Weights of a small CTC audio transcriber: activation relu, depths [3, 4, 5, 3].
Rows from block 5, named by matrix and row number. Rows with one number belong to one channel. Each number is 500 + 50 x the weight over its row's rms, rounded and kept within 0 to 999. All counts start at 0. Numbers have three digits each. After the name is the row's rms in percent of the matrix's.
# convs1: first pointwise conv (model.blocks.5.convs.1.weight, 288x288x1), inputs 174-231
# convs3: second pointwise conv (model.blocks.5.convs.3.weight, 288x288x1, transposed), outputs 174-231
convs1.137 098:520521514524515453527480460431476503485361450499491496540477446467494457466576384547502481487432470519520432514468437468446459500565423524553502463529406372501435564496527427
convs3.137 106:507437557452597502464558498507471545506480384428383458393495500518490429509497496555452428534521488494441468424581543465428453537463507508415499446535524525568475516547512498
convs1.138 099:397512480508546430485530481542472536531482544520517488462551452540491459567594462608572473486557503562540479695558675474485577466498475490472583494499462527578421548525506483
convs3.138 093:431425496474443541561475582454450464515501511475496527517499417459554421451457473482516520509531562505468467453426403505531533528511496561496534514489513439508519478448418547
convs1.139 100:525541544485556477521606542555541499512475568588547494438482417466497389562503548517539539492485467600480564607555566527470445461455428519573457503473517474539450512428491491
convs3.139 097:514492560562542483520550495473461428507570549498501576487537491455518464543467432473508483497533488363508549460456551541537484510523464452499432451442517452526572398491457490
convs1.140 100:559454485526519519457579471574594449443583498483512484517427449429527512494546433512474556509554412516590459525559551466589503527557557467491493456473463438517470476552415529
convs3.140 103:459481403520484424418401454519538509514555500495411450424514482450491487349531473516534546564448613464592480591509525425458560477501488460442428456412505506530411467468521461
convs1.141 102:587525496482486539528487492471472491434527539450513546535481463459514424560482516598507451526469487496488515542549587477541543578582526533454487500506519499578455435564429457
convs3.141 102:484398487505508492515527529540522470478522567544512552541558492530506461572524482563483574613605532431491537466429514553503483519523542464557551490579508434578384407511478542
convs1.142 101:484443537467489486550512458529458522509517441499503589469601435539561370457485496504443499464508536554388605553431570500478488520498447488453560602510541531572492487488525524
convs3.142 089:446476494509448426626559511498514541597505439393496474498519492468425539477486564549576617520484453519575426416541361531493514396522479448544399515558561447536427517395456444
convs1.143 098:491561511533516518480500643546484431505553470419548484498441473444515537567490487481462565536417539519525535492503429494439482477522441516551445500528513463483465504514532498
convs3.143 104:472446532467522484506436511502519447499443424488525528609482511492518524494472474513510496511470487521523539549566485513470509455416387637486488482475482483536557549460496480
convs1.144 101:501582501490487640522474435473500521554551467516472543456519495496547442510529506543513523471487553581466489572424555589351536406441531531436464515577492463535439488490427426
convs3.144 095:452459478528444496521384508466441496520534586524435398443486469480390535555564545475488474628604602430477482464511410447529500437469557534516473531490492493521514498480469567
convs1.145 106:492488500549511453473477502456545490482513518445392433550486526489401551583459503495485520580419536505531558514552455486517436350550533537473501480429460537427460484481511548
convs3.145 093:520471559513444461524611470427478528533504463437520518561484530524499597447514450498493501347514581531517460538551392550490580469437481521550449512381453408460441474470403548
convs1.146 101:490528587517499481526572583464427506610511466493454581521513446530548461464526461548592385507433610520558551494447555517471439540491479548433356534521437508503488485387512478
convs3.146 096:526414440525514515483529611489465507508443498490522509503440523555456558555484451470432511479578520472415547475579517476506554501505528518571494508481545411432554615563470535
convs1.147 102:503446609488436432499530498499521436572557483443466569558457585475464453472475392383523482470499567470479453501405467533549501527508503479527465510457473480422489498506493590
convs3.147 105:535541447457558527536544620432482546501403525410529508523402473507571508464486364509520490425519582454413539519436481517413515503560419587488542430484500563513543486559442462
convs1.148 104:507475514427468554482459548500503453492523498466484484466529452536490539561419459508593530489498593516465544484451560505485493508541455513507512438483535445583543470547490405
convs3.148 097:443551448540455383386440479470498498428528419527514440452378457555388468460459518487455566466457432455490436570520482421486466444484479519512498462545494467507492546467519540
convs1.149 101:483584519489469578513460501481552503497432430575486520482555503520518556509466491527557605462553486525513519549441540519521476475520547569532445452529504458567484528466540540
convs3.149 108:503479555515553597503463515511546588601565414455569509493495448518464494491413412538546462453504498570512481519512528482473519477457540481456483512509529525535542538575484445
convs1.150 101:517510512595483601428478420565523523520522506533532506453447535532551427422505562484453574550471555530422436581393474457467415355470471617520514437496410482504573463478549536
convs3.150 096:396443466478598514595485522566480500476516513561557522541524481513486518525627591543505451513585482433532556518510466528510500523453473383557527495512504480583564492514535515
convs1.151 097:451476547546586492513564501495499434511534534507482475574476587486514486528507498501547579586496621499528491509626418515479479492583487502479465517532380495511503474454426523
convs3.151 116:511547484310434457535490479487505607501481646592471456597493459456456528415518524454459573565445547486615452519495475486481511499628493510501417493515520397497456491500492510
convs1.152 104:524513465542472567459468454418573519426548520413491503502507513449518475461510554489457462514598411448540499476472475585532480472518537471582492414451535448475544422505531509
convs3.152 090:528508525498482498486531428516536486545521588566462460529509556475444481431496604425488547546417577470486476487348528536444430506475542528530564429543525402398438347460522449
convs1.153 100:494562564487529492557553526416498501603483460535460508556532590469510534418635481514424428352386505512523501390409562605520510478518552465575508511506456454472444508483572505
convs3.153 110:466446511462529518495479455584535546478568484548434558403453439429451509532390415517501383467514488597500549522504505552545560612540452519465524457504504412386519566359546497
convs1.154 101:492582582547541506495581433548545395515531495453530530439556636399569515479573504474465475565479554499554460452481489483398477457406451505558455507515522464407467388507570473
convs3.154 100:471492445480442423535422478513569585541456482456491488453527474419494558536499439532545539445511607462503483467424424499544496596595444572493485463433465402438506480303450449
convs1.155 102:513394494602518447490559387460494503463510568553494485451407489533458428504553411479492483461545468536527476539462489530494528460501551455579495522516412431527582483561567555
convs3.155 092:451538579472552464526554528508546470435417512414577554507508425443469469415482424506529565496532530568471502528538514516400536529472510548494488466481509501483523436515487579
convs1.156 101:459486466507445420521531530537505545485527444480501517447456544561548581539501521550415559539452496514521491499479437507514422437542565486535531428431485412511518503487578554
convs3.156 090:467519575597460549431552505499500439452559563412532465552621528519473504386472468564591477540473530403498492470551433543508459475556492522593454521525459501491484450497453477
convs1.157 095:550451448506507428445437569451499446501424518505619444485524473442493490505562565422388470587483516544422435529466481537522508401478538500602483582427443509445486583429607513
convs3.157 107:464547518472469506538405522453516561534510368534501427374462441428437464618576481505538516441492465503447470541454491491476479579517480453458513421546470433494482555472492508
convs1.158 096:520606471560471501469453539496459489515395548457392520552568460477456525518422594369514593420507496428575537472487515530606561474506568507363428504495505480488384482410454400
convs3.158 103:618580557463521435594498434385484510534498544441461568398519595493542474547541541510473589487526498590486555560465377503453352444423503493579623509482563539466471451415457526
convs1.159 099:507475395473521524467462463528470488531473553500506589478501500469502489474432474518432561586548490448541520475492489457581582500421582413430526495489490466506416481547512609
convs3.159 105:527459562494626599546505593501555534531532530510468535561451541518595553543528499569391508531521530553434553473452530652489519428462474532497529467527524465548522534547446517